python train.py --arch="resmlp" --model="image classifier" --dataset="patchworks of several textures" --train_examples=145000 --image_size=32 --crop_scale_min=1 --horizontal_flip=true --translate=0.06 --color_jitter=0.1 --targets=["centre pattern"] --num_classes=32 --norm="layernorm" --norm_position="pre" --activation="swiglu" --mlp_ratio=2 --parallel_block=false --dropout=0.1 --inner_norm=false --patch_size=[4, 4] --conv_stem=false --layers=16 --width=192 --loss="cross_entropy" --init="trunc_normal_002" --residual_init="zero_last" --optimizer="nadamw" --lr=0.0019 --beta1=0.85 --beta2=0.999 --eps=1e-08 --grad_clip=0.5 --ema_decay=0.995 --steps=7700 --batch_size=64 --epochs=3.4 --lr_schedule="step" --warmup_steps=380 --weight_decay=0.2
Rows from block 13, named by matrix and row number. Rows with one number belong to one neuron. Each number is 500 + 25 x the weight over its row's rms, rounded and kept within 0 to 999. All counts start at 0. Numbers have three digits each. After the name is the row's rms in percent of the matrix's.
# gate: MLP gate (model.blocks.13.mlp.gate.weight, 384x192), inputs 0-95
# fc1: MLP up (model.blocks.13.mlp.fc1.weight, 384x192), inputs 0-95
# fc2: MLP down (model.blocks.13.mlp.fc2.weight, 192x384, transposed), outputs 0-95
gate.323 014:495512475517480478527492551486498492457490434541527504534472466481500503518480515491449552491536506488482529514468528506514542499467530517493540518509544501484477517501491447492497513500506509533510481490499512505498509500503465512587486481552495506495510503535495477472497491477499509484
gate.324 077:461475488498516533484521449502490493515499564498494546500524508452493480499462493510494527504498515504507481513498473495510523499484529486490523540530489444536512519436497554468482516501446512529498478527508516499508516488528498516516514495508501490485539556549539523475503470505480488517
gate.325 030:434514514507528525514514516510454499549463510544494485517539479476483493489542505518508476502479510507524504497500459510531523553493517502420496483503451499480506503457552516466488484510487501513484475559486490481485547503512530512493500517479482462468515501462483495531503483485497487600
gate.326 028:460507510481486494507513514450459495489517538517474485503497525509499504508458475517539477487492507526489483528518511529450515498496487533490464513486569482496509519492500487500488472515482489543536546482492528504483463499485507518479496496503488493497509550575533487532501482493491463422
gate.327 253:589508479520432550489512507513482534467518508465499531491498474477481479513482487439458488524494474506504498511488458471483480465486529485506566472513488463481505513472510507505479491524499480464482500553484483461493466520501484502502514529510508473476477467484466443505518471517508510498
gate.328 168:504505509493536484488485513502516502485505511515481492515449505569469517551469512498529494490516491486514502525518541536477509515544508486518455497505529496524480477528469505533508490517500471481485518462506512542501456455506492480558512452474515510531509470522520475505493497537526499461
gate.329 196:494511487535487553494509477519539501448516494440517511447515502522534482488483498505472476549506486481504507499473459497489526407480528497503496462475503480532489512483491520522475461517538470535475484527492501497472470507505474495533516482509539489505487550521468475477524483488508526481
gate.330 228:507503484526504544484509500517517520495515484469486519508514486498508421483515526470459467508512486481526515502508487463486495426436509496496522491521480466508499524488526509501484506488482483488484500541486498457440495463507486515504514522526519480462461490504487456544544456477497525517
gate.332 192:545527484520507544522487494499505504494519531476493537461470508490508472504461523460478463476507468484548517520481483470445545431478557482537487480523515447511490471488496521529478478500486492537467503520488521495493484471507485526519523504521525495484453519494489469496529484485497531485
gate.333 125:531463500486499540497459449478511536458493486470494510482495538500507462507492520460509493500499520479493505490523495505478512435522518481544446479544505505524499501528485505505491511501521509517487497512482522479477471488478492515506515510502503513529515501521502488499539508518471527453
gate.334 153:547489466531443548483502474529488529474517491458492524481498518462511452476519523463444460510495493499492527496490459496497508484475528506497563483529510480496489550472518537480478528502483506489468479525514501472486535474515506501500516527496507489485465478475453475516513467495500507528
gate.335 052:481504523522526518506491508520504522532533566485452492503475560503498486473510528493524517490511541483518481474544486510500468468507569491495451470489440456469445503504545482485478517544489499551451537521504531501467494457519486497482491487494510498511497527503504524482526441524523536485
gate.336 035:539518495493478475504500520437457511529487503507528492503518452469469527523514476498544548502491476534487495485547460502509514563495505511478523501494462500469521498494568499480504531491478526437517548517503472502530528517500523486458492509515483502488480434454476509466475522499511454511
gate.337 022:487495457492488460493457453486493524511483466499528455475500528506519515532539500474536496475503470512484493482545512547487518479502484522488507513492516552467536458504495454468522520473515450489524560486515435477521525543483473496520511475495512506494488453505480546556504510468511493505
gate.338 106:549473487495495538523507495501468523486506581463455525478464423516468479519481517466479515479499502497514522517514488474475503480458498479537516471497526446538499541502469561556488512488466504470488537497522498472505498452522463517531509502512508499489460463458479481513513504493472516463
gate.340 162:538499490558505509522486488554494505466503481486509518522492520484505494518516542448451458490497460503512481504498526501454504499530505489526503496525491500507503531475505518469430528524464446475505493504481491498502499474521495513525498512518507512538474469472468500479490484505508532499
gate.341 023:487499502534493510532534506530534508479503443491529517484502452542502508481521494538492503522528497507470502497462464495535505519468468489503516487477490496522507489515469544523464470505578508484491436519503509475502494518535501507516482518493489464497539497467494494484475500487482500537
gate.342 147:523512518515546531512472492463525529509484509475538460481523521522481453473567507464483495523512531497511520509506486514516526442436531495444534477499488457506484498517507495523457496498484496513455547523493523470471508462518452504504488494483525499482510500492447469517541501453450539502
gate.344 019:504497523481494542501477485477485487484484453490509483554498474465480494502522476530489465476480512494520514502520467509531491490465492483505540507465499460482502567512558465487519462519471483416491535506510490494457491501526557501480479505530449506505516447502524462495504478511471517567
gate.345 013:461469516483504480535520549477526504499524535502469484485498491504497494469519494524550515503519516546508495480506527490542507517512475491506466488485483558478479471456544433475498490491522481540563514521511500516512530555474485501506462489480511495525485504551489541502491502495476513490
gate.346 029:429487479498500515519496487469517519511503482499493491505501503497495518477473501543509457490508491519485511508485518487556504495486474528464542508488529510490524550515479542494547490468515494463489468494542477473524548517484522514561486471522498488500547515529503515610488495475516493529
fc1.323 018:505521516480474541512460530502498510491491495469540504504503463515511506496507460519488482511486512551500483494492500491507569499495428500486501539495513513492512487520502441485514527511510488532487578529525491481490469506467558490495507532536460518499478487434501505415514478493509515505
fc1.324 085:491535497508498469509479557479462535524485496506485521499524497475509442498436504478492423491499490510533477467500489482486476495538537492472501511524479510500512527479528506467503513519417520507505476535500473487505545496531516513487486524494515509510514514473523523557500512503478508543
fc1.325 036:493470507484511505478533500451516484462540516521503499490488469528507495484497498515561524510500496488473530485495474474549487483472478483479541487481480519493498489514496510544542504478557549503508441454516493487505514485471449497462519515523489500499488469506499473514488476489517462493
fc1.326 033:506521532538511513503522509506498493527492526490490481459492449505521523514517492502479558490518486513518468503460479483532516477475534498463506427476452512477512519503477521510534469533533480497489492498477499509497494534552516496570487468490512497472498488449486507488499522512488510503
fc1.327 218:548503472500418471468480513485496519495551558490512566496468509481485514515469490484481476505512475511494499490498501492488472533566467485531519484483484526466522498489510518496528494513497473478510526504511446491529494556494505503526496533489482485518467497473500504487457510509551491483
fc1.328 169:513465492448499486475522449515530485473523468513483514504480463487499526518499475511512509491499501493495510511496527508480541511499488497521504496479526515552510515513468580544517529486556496489534401442496507509518502492486487497513506463464493487511493503480531510473489520505516477498
fc1.329 189:410514524506525516481523505510499490492484488518488537534536480511519435496488523509505456508501502477524503470492513496524477532477487467517531544475473483526505514491503517491489509490477501518491491502496511506512569466513496520481551483492508473510537519562542499513495476508482496554
fc1.330 165:491502511526475520520508473494495521520483468482522461431519559516496486472506498505530551511498545488486507521528469488533520490494519518453527491490505480496478465484480471506450472506517528531464459531498520486549481524527489509471493551503499487484524509515467454508518517482479513515
fc1.332 190:484495501491493484518531497510462486534501515524451451460548479522474492517561489509565525468464568528500485481518486504520485539478508542455521476463497493485519534464526515480453505480481507482511490492492494494502544498521516515464507500507502497463498443491507515506514494524446473492
fc1.333 123:487498474493461516456508503470475490454508486516471487500519449477484521532499468523527523528466515529487461520465483501529498510483524521487495492495513470484501508473525460485506484512530570492519488493483520496475479505486529481454505493509500514497505494544541488513515478520511497505
fc1.334 145:504479514491500475522444473488502509489489481535521498516505491478484532509539537477505478450492478503481495496495526483448458507535480497542487470478512529447521523516517502489474478490488474453509522476499507472516483505483507521505473488528487495524522469506480517512488538495519506531
fc1.335 054:517507515514530491493458474499509535489537494485526524510493503486460517506519542496517507540524485488522566494531518492535482525544465498493488555521495523519470465508481477508489551506520505508439481512476492498491444495495486477474509518496490530534513476471450494504497476525546516506
fc1.336 041:540515495466439506482496492458484493480500452455522509500494493490459515508490479501477518505470482513459505531439483516465523496519471509512514484478533473515525491515505448543484488496516533456524507478490497503480428519476540510454474506498491513508497510447486482452484511500506470520
fc1.337 025:434478515498543495495504494527469523487522520455491514484493457558503508523537500511525484522492511543490504469523481503494509521499445526512520506507463528507520514488520496522492507483539539501500475474527486505513557502504514495466495520531507512498489466486498545494471520487443496547
fc1.338 102:504495493527536508484492520517534495473517484500485494492482478509500493491516523516525553470529497464493523520527533494538440512498513485535532496448496496464469505526469484499531507490536580499484480465529486471515498495512466503511511483519528510504511458539508469586489502488502507471
fc1.340 140:518538486491450531468513550485479519482516516464468463472506463525471491501508485485489459511471502521526493519531469493469506460460515539414556495495512478524511502472523455528504495466464520493492534517499514493497514483510513495463512513503557514484481498491509474545518453505469507540
fc1.341 033:589515500496497491486504494506498502488501529490529480481496504505495543504535505470486478496503513485503510521524524507459551455489502507481456557501500545485489414523467486517507500493500475514507483501475505500506410513518467508539515442508523514505487500464497480491489490504521505450
fc1.342 153:517481502498598511498475465508495526526482498460513507549490474495457477503506496483491518536486509526484477479470519500517489484467518502526508544515500475553528522572500522533498539487548522477477508491492496471459458433525487494473528497499513494490521470478492499496508462472459521478
fc1.344 023:474477517506552505480494522490501480536478494499486476487487481551497498493487507500546571491458518499487483495545496506538506515491515537535464503511499492528485467566499486546492507495544517523494500478503510520508460497521511491389503491462502519518515491494503472495499484524509463464
fc1.345 015:503500497485514484506482497519469507538529519481501488537507510441476532496509478473560515514476496507519497471528469462484503490506507466497465502517476514472527490483541492448501485532511531512499459522490484502528487534491522505505486569511446515468469535493540574562512500536514527554
fc1.346 036:551497504510506479497473475529511494504519567440457504483462556500504503512503487521471440494493501486476509486527491509493493477559502484479487496497556526479502538505510524515484485536507464490483541504492496480485480518517481475507490486496493514486482509460470510510484499496526489492
fc2.323 005:536504489469530505496535499503466517483499539481464537505481491489519508509496517463473483503498532488518525436528504454476452487521492470521460538534503530546511475480514485502525499455497529526520487517521466490481503502453511519469482551512490510495459483467513522504492488513498499436
fc2.324 081:512528487447483445491514521545486528510496510478509532532478508482526477482460531472467476494485461504510539480504500488483518479534482493516517515526480582519500493499501481512563513439497506509485496499532492500532521481481514556472514530486539495511478491480509500476451505488539491530
fc2.325 026:515503499545507483495480520458521473453519487497501528482485494503555501507483474502490427462515481501505468447502508538489446481511525483504494469468506507511523499511519472509508486569510477507518458491504464519519544534501526519556472447449496492514498510513532535531492524507490505488
fc2.326 025:519517507506500454500512531491481516491491518494507522507499486467506520527474468489538555537469505522511485487495489471477512504490532508526463539507499521515483468493491551500500518513483517503523493497486510500548456489474479449428495541563526506536483506495499488448482481524494479427
fc2.327 219:441501516497497460492507518519469522552467494523494538537511499462476457497471523484524499511513520466508524481505520496491504525531484445533458531486501501508488441514453552478505528509463541519496485494529509480518511497508465489479514546510502501539521514516502486534479504510493476510
fc2.328 211:486506553491520512534501497496494525545456520502535502505541550528502471476491504478499525545530527485507518485521460492526472471484508488493487510551453505483476478496501506473512471478496484502493577539495526495489522494512467495473531541507486459491531510512488497477516476498485497506
fc2.329 137:535505505520499524499496502482523490497493478462517455499501482531526496505556491514481542546529504496493491515517482506494513500493512510474487456481527446476480510496489494515476505509505510484488523515511503484455476517509470506547503492488505523486508491489459503485514548475458535457
fc2.330 147:491543509522494489549497538523477511503469527505496484502536456516535486515538504507497507532500512515545496462489470496478499524453534514451509491471446539508472504484531418510436487486486501517488558521492523509503545475532505488464506491544531495513509516507493497503505502512460501511
fc2.332 174:499532471500477465493530515521479495500524525479444516481466501490499533518490500525459441467466474533534475504513530480449507506523523516491509515460469507511512475452533514520476523497461468557476498501523492532522536491526509504513506498477522522509456510498520506502462530530498485551
fc2.333 131:531507506476470525485532500516521495512502479486515479548482515499445498497468521457479531549495460496489539557504493500501471475521521511538480487546498490507473503507494464509525499508498469520471497510496513537489446492499507473500544536486511514503485478482474458446515488522536537498
fc2.334 136:480470503539470465500475521465523499494548511541516487495486519477533494514486485523552523494506523478471491540472520509511508505525508482517493469478530471470488485495475506504508489555510511525518488449510524496525492540494480461512502468474458502520520532564517482498502502516538465439
fc2.335 045:468474506531505511497490474523536476513497433494532481491521591531533475462494509510465457498516508464484489485479481527533496481529516487482481462469473492487514498518485502506480476530531465471485480520490519491469552529561494515552496476499483505498547511518488521510515561489497516517
fc2.336 027:521494488491510513486504517505492523551494520487536459517476525516510545462524484502454545515509498525487456492522488511488473495512506515443499502509455524504512435496481489479506533479509534491507531543519452484519453511489481526486464548552518528484484517467454523535468483454506523493
fc2.337 017:482465532489487530509480474513542500507534474511483491497471486526468507504498512508498513483535492486493535558511506492519424532513492483563518482491511474488466561513475521555537488519536434511477471468532506516505505490510458495560492476467481488498526482498493498522519502503549520470
fc2.338 107:501501502552456488481511481503517526518483430484521516510526503492503523457470514494459502529504469511494520456494518499482484495500457507511519539484493514504486480498511503444476504537498510470496467524500460476517461540466527454482487522470503495511509538508457498528490475487529507558
fc2.340 187:542500497481508513467530511497481514496506502464484548506490464484474513484478486451466501522506487531513506460527515469471485474497493493552474515556505497538525499497498529480534524479483491493499469534487485484496468482466520491504486565476511491521450479462505492499508470515467551466
fc2.341 018:483488492498520522523509455501496513450525512516436526507502477484473467510512536500536492485523494500516556494546516470514459511484488493529530479503514511484517611500496486502526494464504470489484514495490515496478512465487510539497495481513495471503499425542525465518528462513508526499
fc2.342 142:539502496538516546464455511457534516512473506499472528556523491478523477507456507471499512491502495498463503471481442522525455481472508488515512462530514458526482566536532506537508532545507519460510516500474492503458506477469496497528501480458506522489521522503494527503512498509494527501
fc2.344 010:500490503535497493505470504447511475464503486499511484493498502499524514489505426506502524492495491522478387494528461538506426494495550510476498458485500485476516546514504591501470484555497470459527510499458495497516505533533484498536455496469493498516520488529522520511504524486489512513
fc2.345 005:499521536512451483512499507518478471482481490494476524482549518455472508496469501505475489480515479513506527494465468510501449498514517478494477480490568476464510483511484488472488436500469503496472516559483497503486499545543521499507507521501512486481513516486510512491520489523492490518
fc2.346 026:519504515523527503505535497509474529511506523524495543495497469477505525472519516476490523507510509515524525469506532459473494507475469497512500566518468532503481440476527464436510507474488488511515473528485468487527450501448510527499463544481484474490457490465478509500526457487529543515